Weights of a small masked image model: 48-pixel images.
Rows from expert 0 of block 4 of the encoder, named by matrix and row number. Rows with one number belong to one neuron. Each number is 128 + 24 x the weight over its row's rms, rounded and kept within 0 to 255. All counts start at 0. Numbers have three digits each. After the name is the row's rms in percent of the matrix's.
# up: expert up (encoder.blocks.4.mlp.up, 16x64x128), inputs 64-127
# down: expert down (encoder.blocks.4.mlp.down, 16x128x64, transposed), outputs 64-127
up.11 080:121128124169131092145119156104118119118110078118081101166116109124146139139142174155087096144110158142132135162101125100154126086090111169085130134097131108128125102146108143153144153103143093
up.12 081:130115094128132125135150068093120157095129112156129148103109125158124119101119126122137131136150132137116113169102130117093157151132124100143143108113114125127164120113147108092136121161151142
up.13 119:116143135129151177078142117081098132154166090171119132146109090149116126123118153143123130084112133067130083143179070120124109130116100115097116137101118120137130150108171153161152116146129116
up.14 092:178107171145162145147116098145137111169082160119121161143099112131091144128125153135144129150139095149117170138142112134142152120086139084163139147072070123091142131112163125085154111152122070
up.15 086:107123111169117124118086166109121115133089141115113158139135128116083181134106118108113174125116113160178130145168099157132168192102125151111136144122140109147126111105125104113110123085133105
up.16 114:141093125097116121132159100132159113115096101094120137135133160113137143105145094085098099130125107140130168164135179125137148145141132117154146094152100109136174092098109131133131150136119137
up.17 107:113127144090104066133176126099128148077119166116156114105107147165132076124144126100112121122113140132125161127113163122135097094118101098127125162137080125107118111124158170159132154118069106
up.18 102:100116153160110090116153097162100122125127106129132152112142149183107094150121109092131128126151116149133150091161146110123143099136142124153115133143134167105096157104143113153149143155150085
up.19 098:135148124054134151096123159158142159147136107111143122120125117143100154132083122146110133144124164150113161131143094115120123133141170154145120119120111129126155139146095131101134116130088192
up.20 084:107116138130112133121159129146134137116135112117162134125111175092104143131141146120168135150135112125112153168113189125125191072149095171135090143130151134154128154158115118127116142107132145
up.21 124:160096130144132128121162092162115137107140114159144076132143112172115141099110134147107132131129146077160108104181102111174073129142098115138094130137100124130092067118119122158124127146132144
up.22 092:126147106137120158170103164160133149107129111127142040120128112119106175150132131104144113103117159140095110115131103100112100132164157145114110104128112145098139148123137154160147143084101120
up.23 072:057169149119120160125134107139147113092112145132099077099106171142128111142148097120092123153141110118155109141156135158112135126163115118093111130160101119128138136104130158143106181060127161
up.24 135:102090181133115124074134128110192119116114131130142147119135105142114099153110114169135146109133115114174119111144137117161093117122123120111152139085136132112172130126144109069166125140123115
up.25 088:106164095134114111117131156111152081153138150152095175158132136116120124133130189180097104127081182109121097075079113112129174144134119131104136135121126120095137113124139102119144112156107153
up.26 106:114151168143071129123094094126150122105144104118161112113140139141123122106090164082106106128136179092119105110109139156165137109157100130114088115153118118115122092109111113130164141119088172
up.27 102:099110113112084111102138130150096119155121106123159078129117109139087144114167121106129149137106147147133115122093179121100141120153164120114159107091131183116102120131100178124135112151146156
up.28 104:134101115102088140119135120102135117146140128134164127126097115180085146125171134108126174128127122104140067108152133174139103137150147131134127152112123141100131113099099070121160167138114109
up.29 103:158155163109172115119134141164119129131086159125159166109131114158130139141139153085106125090119118120144159130162163132156139136107119138127122136169111128154154113079109173131142128139133133
up.30 115:123131090132150108120116102160109183100142111169124146132084105157103078125085102122130135118146130150160110125104132090101122128107127115111166161087117122111165121080144133116128109091132153
up.31 080:073123120148159150128093124092148139197137142146112114142121117096103149125118078122142181152106124151126124130103094172095169175089118120115143099144110146101112073114153107127114106133140127
up.32 098:129165135124138112139175134105091132129112119125094110101112116144163096098089118126109175092115168146145118144141107168148130118125174143119165179138134102119087127107115158130124139156131111
up.33 098:144166153102150113112111141141080118179095146121147114114138124100117123110139114109136141085141158136174118144128117167130137133174156119084109132114104101144085129143071150113138105112118165
up.34 109:129092101139145142116130143131188079136107134154165127132126113099108125118192080102165133143096115132115101138107141168106124103111144122105152124155136168100101108134145089143135117111143145
up.35 079:163077105152116117103079132145095104132140117122114087139102068091164129103135105180101104107127144128131126174134098105124156134140136130157125131105125156101136166165127108131142147121149165
up.36 122:132164131173119113096134139103127106170133117120131140175115159103169079141141153156136097113106126115141121103124085132124131169137087133076109162133149098122104111159136084141122117132098133
up.37 089:134148104131111169155118133104115149139172115124121144127178114113147149102129146129113132193123111107135129144094101134154172121137130112116145153128087121113146152152127093099130162075109138
up.38 093:167122128135172119138134134150130124159121116103171114137135164128083134119170156139145139150134123123148117078119099139162097120120131133154115102123112112121122102146163149159121147173118157
up.39 115:130187131105093158170105120092128110148149135155105134137115142134204147101126176082113130116163136142140157131123154113143135106105113101133155125115127095112101181106144173130122123120140131
up.40 097:071118148181095083131169092193120161107141148187118126154115131145137108101153113135155123119124174150118111146118104082160141125124121122117132133153146131118101144109127144128135137117115108
up.41 120:114116110106163151090158159169106149144116124152111115110107129147101143108110110109157117094109143106136091152106096122170158083075093143127125123101093150153165100102151101141111139119123150
up.42 098:103112067167172124107145133187147123160134127131117128149115191171105134123154135118135169150068122135122110130101108092091077087104122142139135152091168139087158133150130075148179160125155114
up.43 072:113114128132125131097096135117170101110134170097107154135094128145097115141165151142167099150130060143122142120167146137140153169148144106156100136105118121120148089135146118102148112080139123
up.44 113:114143095145099148160132152131107115157144112128120112136127118149161158099139138102077110164086131162119142112121132148137151120175109109120161140099110144135135129133146133131150174097140088
up.45 088:131068113098132096109141129147162122111137166119141131160146130106111173176145082129161111115182111106119134079116133177107090107106120102145123116127112109131104138086129129117139097132175132
up.46 100:109126132121157161123125151119117145137138144148148082161151101092146162140131087134120124134117150139126115164150098103092181139106140131133155104125127148129097123106133137125156163096137170
up.47 102:136129075108143135163143135111101093161178125145128102121164177144103086152131172134156115106144111135124154090094112135143144088121114137120085082140113109129114158134132159090135135119149121
up.48 109:162142142090157142084104161141109142136141164151095110142087109130143145099100096133129113077047121145127172132145127141140148117107174095099156129082125115124118143124129131150128157123150103
up.49 095:098123098117114144120095144151078161126110114122114101181123141159128120117118133068106145134134165133128121137093111101163114176108147139136170112134151115105142112099168115157070106123137165
up.50 079:107102153149099187134110124134152135113124126093137119135166109111122164118117120126107169122146106155114156162075121093155142143137161118139090141104134118089123115103104123111124151120158102
up.51 084:141088150159181135140153152114103119175139091167167149147135129121162117114130110135133076089150147125092110136101110120115139171125118151123117134092154115111149136148176132111108176116113114
up.52 105:127164177144148089141115097098159150116131136140130107118115146122143128120106136132101135118104149090154144110167110136176154084111112086155094131142125106145135114121144108165111154143083153
up.53 108:135156085113135113103160129124137161118132144143131139081109125111109098149130143130127148077135137123106130118113164088122121141166152147079146158139117116168161095121130152108109122123072095
up.54 074:162110100120098180125105109153141170154132144162110091140123123140119090117146174134084162104125157124172072168115093163148097177090126137121102108138134126127146098139066149093127106120139109
up.55 100:168117123119118153166166109165148130113166158110106109155120146147158124127126113123108145099144122157111146151099126174084149129138148125140117161128132150164085193088127102109127101148124120
up.56 102:129190132159128144114136116168146136114134134113111128123148146150169141147114090095107109099133159148166160138124076171090146101135121122108170138142128129128115104133127128132089152148122129
up.57 091:121143123149150099122114144123125146074102112159120140148107110110128128160112140125124093060134151149130122125162134097119127092147129142149137183160107134163171131088150168153097078121153131
up.58 071:137181134142161184102117119122155102133146110144148119087154114125124103157149066132138108078130118121096136163131115128133127126150147161082109083107092118078107144147133092140133135115128110
up.59 078:116159123191124129109103142128098092154162129105125180146101082118117141135109140150126134134107101126118111147138118131089111129121113053129150096116103118125154156137135142112157150100138131
up.60 112:138110112166167081118138173126108140159160159149078146149132149127171130156153105165135077130119097099089111144132131090082153141130130136104131133115120147162131175136111137106112121069127093
up.61 123:149133124140097113158149125116142143133137126173091093143154116110147135120128104124106126150109178107089111126125128120158113145108150128137105112127153135076160159149149164095108194138132115
up.62 103:119131092152160102097117150141126126152128113156133138143118124147100085131139152169093087079093137173098122145085121125118121139132129127112133139153121092124153079163118130102102136146131120
up.63 103:101115111133118115159146136133154121127103080138161116151127091101128135124147137069133130109115130158121111139157142141167118146107099091199131119139136110107100118143132129127092109164080146
down.11 091:132090106122117120135174083081105139091107112152143069130106108082124126178137103116065142085122146154157118118113096137141128124188135152130154102118129134168154085111098172123133143112141130
down.12 097:113132136130114144096145093137107108145156108128121175179144136095111150158091142179122145131136117108146128096133129085166154088129084134164116095105120111137146157127149122122114152057122159
down.13 100:148134088128097134141107145152174131127150118100121129099146112120161133136101117081080154183176100152164124095110151142111145120100146151101086154145149171144162142145081119154136153127113157
down.14 108:137077136164135128124098111127102157122118169142161169085085139123140120124130137146080104126097148109147150201124156112131142134160148112111122128122144143118144120144134087148162124146143056
down.15 098:101103145106128121084179143121123121151161153139117108118111130108120115125112147096143171116123094132109165134119131102157125091136113147137128108172146156095145095085088102110145155095124195
down.16 108:125166172173151124084162120090102148119136089120162119157110130141095112139116129181145105138134176094103119116141085107119091136143117135161144101153099107150089118143132089127074113148138137
down.17 098:105108130131184128105088126094094108119159128131122170096141162119141146139135112162137076108125091094104129179130101106128122087182161152149119124115159124200157110131148108084129145111132109
down.18 100:123170127154118084099135146122136086114129116145116151161146110183141130111130136146134114093126126132125124133176085111116099120153165104161140115087134139152120118140150125145124096117147212
down.19 092:116117165153139156128130132109128161153137170149131146133102130108126103107114126114192170137171101084104138122094127115131125116144119147157175077112159099127135116148093148135112158167128138
down.20 084:181116090089126158123128139078147150113142125102125124134134094153137132107118083140122129130128133154148071127150123105111069153094142116145138148102078103099115148116123126133096158153134137
down.21 102:112176108133130161122087170108137097119101118090148141149182154153147156099154143120130149152118104141095110108132144136139151127120085117127084151100093143136123152157070134137104101140132109
down.22 095:094133136144167136164127141122146146152123164134125162131138126151122142147105167056181163133089129139123112114079114164142148163115150101104133139081127168135117160156159174087100184122119152
down.23 089:107127106128151140148107141141125134154109095146086126114122136122107111179109109124085148142120115150176145131127177124116132153071153103120118123158078088112132137141123158116162120104123133
down.24 115:163117147125127105181130091111090109136144112119141134136121132113098152129133121125172169172096134173120160182131132153093122116161119111183100151161119115154132136114163091120129139153117112
down.25 095:165066104128080117111116147092130108154101124148161098106152117119099106122125132107142101141115155146147143112146117102198152128149145148157114115120152110127157083136158116112089150162124142
down.26 095:132115131125160154100124195093094122131161120112143129150123195116134142099143124134162145157165134134142139160165120075108126160117164150121133119114119136094125108160130131140088113157142139
down.27 093:139159132145155118144106154106120155135172093152113139159156142166115132127120147119077110131125138139127122166126117137121133127140119164174154115114162081144124147132114090119084166147128115
down.28 099:150126117108091143130135132118164152130119123105137109159172107127115132090147087116124133131108108135079145174166140139110106127138127133112095088093163128105144107131161126136127109163129140
down.29 093:150072113117112097120132123105081150093122140105148113082116152098098139089096142140120134195113126072124103113137141134121095155138139080151082130140157099144144146115163144145132136127133159
down.30 097:097133155155161146110086148149113096063123174132117126186156141096126161130151137144162122101138146141122122129143113123133147183133101133148127125086183131119125135097125145143112135155110123
down.31 088:158153115125102137129150157120141148068163141146116151133096111044113155120135171145113140153124155124099147125131153139119130138116132147123125132113117180083113105108120088096133130087112117
down.32 100:074119138112087135121109108152114093135122082133145159134124117114111107130119123096109097158133120096128151164068116103123156097151113132125125184116142185156141171124123101100168108114134104
down.33 099:156159162155116162120113101171139156139133089169074114159124089115139124143117109157128152114124102103103142138110106103119102091131115112105118141149092092096158107149113149112092154145131151
down.34 111:157121104124099116155141135135086185166161114136121104111141128131095093126085154136134143110106104157125172141110179113155089117131118115133101094134117144144149084108148140094113166116134096
down.35 092:179139110089154130114128140163142167139120153117123114138184125148163121130152084113075133113120134121147103119161146157148177110148087155129109119162148112098127127164141123118132128077143126
down.36 106:099103105103127119150105133130117147134089177185141133149120139135127147164163109150122153128187104158125103116133167124152121125118159157128089087123099147120159113114139119124140156133106141
down.37 092:132103124085136133125127081102135076145111127176119102130092136119114138109125115117177122128085130169154134138148126142116068172161134152146103154135101117105143144101099106148119066153160162
down.38 101:132136193142098104133148128159112174138150140151127123113089096132141122130096140139157150119117110124100130143165204148109104183146102099144112155118157121118122135128094160128116093112121133
down.39 121:104109106132082115110150113119143140110113118099118167151092130124113130139104126110141120139130117144127110141115113154108109161127125126122158166128126088090081155147153082142123107094129109
down.40 089:114118123170122106152100137101094151150174126106102142146108124164120106196172112121127113108113131158120119102113106140141140130184144140111103123097148134154083112119140130123156118094121139
down.41 108:153165100116124118139090115154134095091116151148136122157118123163129129122106128108132119131147139159108142129125099142110131130161148167132185101115178126116121178171105144099163109116137126
down.42 088:101147136129085089159106116100121125143164090118131143127132094111152110109129108148124188109098098152145118118159140151154157106110137084101117125177103173172111165090144103143141106169137133
down.43 093:112115100139121155133115121128150141175119153126119105094116108093146114133120143101120143111068107145128126144159146123139099126098131122180105122079112095112135127135140134104101152133160102
down.44 095:137114144106088107122130113135128069130130122140140107105122094124124096141155115150149125070147142148114085158108103132114122118132083120159153169124113156123115131170123084177136127113126086
down.45 105:177180129130145168147137144095130134094131076135139137113144130127139113100114136129103094146097120114117151154178118108143156110134121090119142121166109147127130121130130151126187105127119125
down.46 101:156109151113091122158185169134145164157115139152130097095171110155116132088098128137146132135125122124144149111092126163120139094115115140106113140115139123119199128102152137093097086152138141
down.47 092:098130131118129140087143134156133158110130147129113157159120172124146144141062142163107133158172133130140141096155099113097139140160134096147154091134144079117138129122132133137139099124131103
down.48 094:171095049127139133169102157166137142160099107127145088088098127115120109152120149129079111132143136096150106127110135143092125126107108158125111157132118138118149126124138163102142162132177122
down.49 092:127116080090128136124129164133165134149134116162146126132129107143155153110115160120141079174146081125115139168181149120123134099110123151125084165150154103109157156111090165129109132106134149
down.50 114:165092113140152107144149148120105142157144124108110112046125086158126116152079159133140164113149119108160129143146124155118139148122164130107125095115162116146136148120146174105136131095105122
down.51 098:165174109139135104121121118099125086180105137112127104120165150126155069152115140152128128133104082138131120139137156114100101141095087076129105089123102111149151099162180125125119134113148158
down.52 112:093128113135144142145113154160125159092138132140141155146119171155137158121121168154124153111162109095127126107103122164110110146116126136122173124120136104119073122130130146127119097100145126
down.53 100:099126155132102112149148134102159155123152149139114167155110098179108121128175179126149121137120158129103118117155091121137181139145166098087121145123136135100134152134106138105126129134163137
down.54 090:111128135129151170145118146125131141157130187130154148092092121098110111102079141150124125094181104127154104077118135133142085151076120129116159130130101104119112154155139130139125106109096122
down.55 092:082143100117121081116119193139115091128132138132147139116155182128154113102120103106111092113102102113123113136140145114154152127119123140136162119173132130135124140163117149164093124151126135
down.56 100:096135122111146139137079106129086065099156113139130108102116112139072120117103133143121071169125147125127115118119078112147162103114115104143123142131137148162103118153074151108169095120114120
down.57 101:109115101157138090126147112147096125097124116130102158154107101169148143109153130148118093146121152111136146143154150137117128089134154114072167137117144163163109107140082141131161186111096116
down.58 093:148128085092151147099097143151122145131170117137107142151153128091155088109138096112124100078116147131127124160142120097110108111091124135126161175141151106162063152109090106160094121139114119
down.59 095:108161115090132167158112152129159130132120085146093123129172138090093154159100150141119143082130128147146095117133105103117101093110109123139142167127121130118086133142138098126120134108084135
down.60 098:155135101104145117095196142145122118138081083126127107112125100097133126155131077127128144101129135154126095119087132131133106109099097107104084134121069148133140132120137136107147141127108158
down.61 126:136126125081174097109127130122115107106123113118119118096134116099180096121147121142156141093146140102121087144129104123123130127056167121119115118176115142130179134140178155103115154158136134
down.62 094:163162136097110110140102121123124095135128180165140116121103169159111128101104099085111118108169093122167147100127088101160161087141131141100143148135118159133160133106099172171141155157155137
down.63 094:133090148129129154116158108138144099163108144153150118084098157107089127119129166122097144151125167127154152144136141128133136099108126123145135086114141132102116124099115119109099139169098166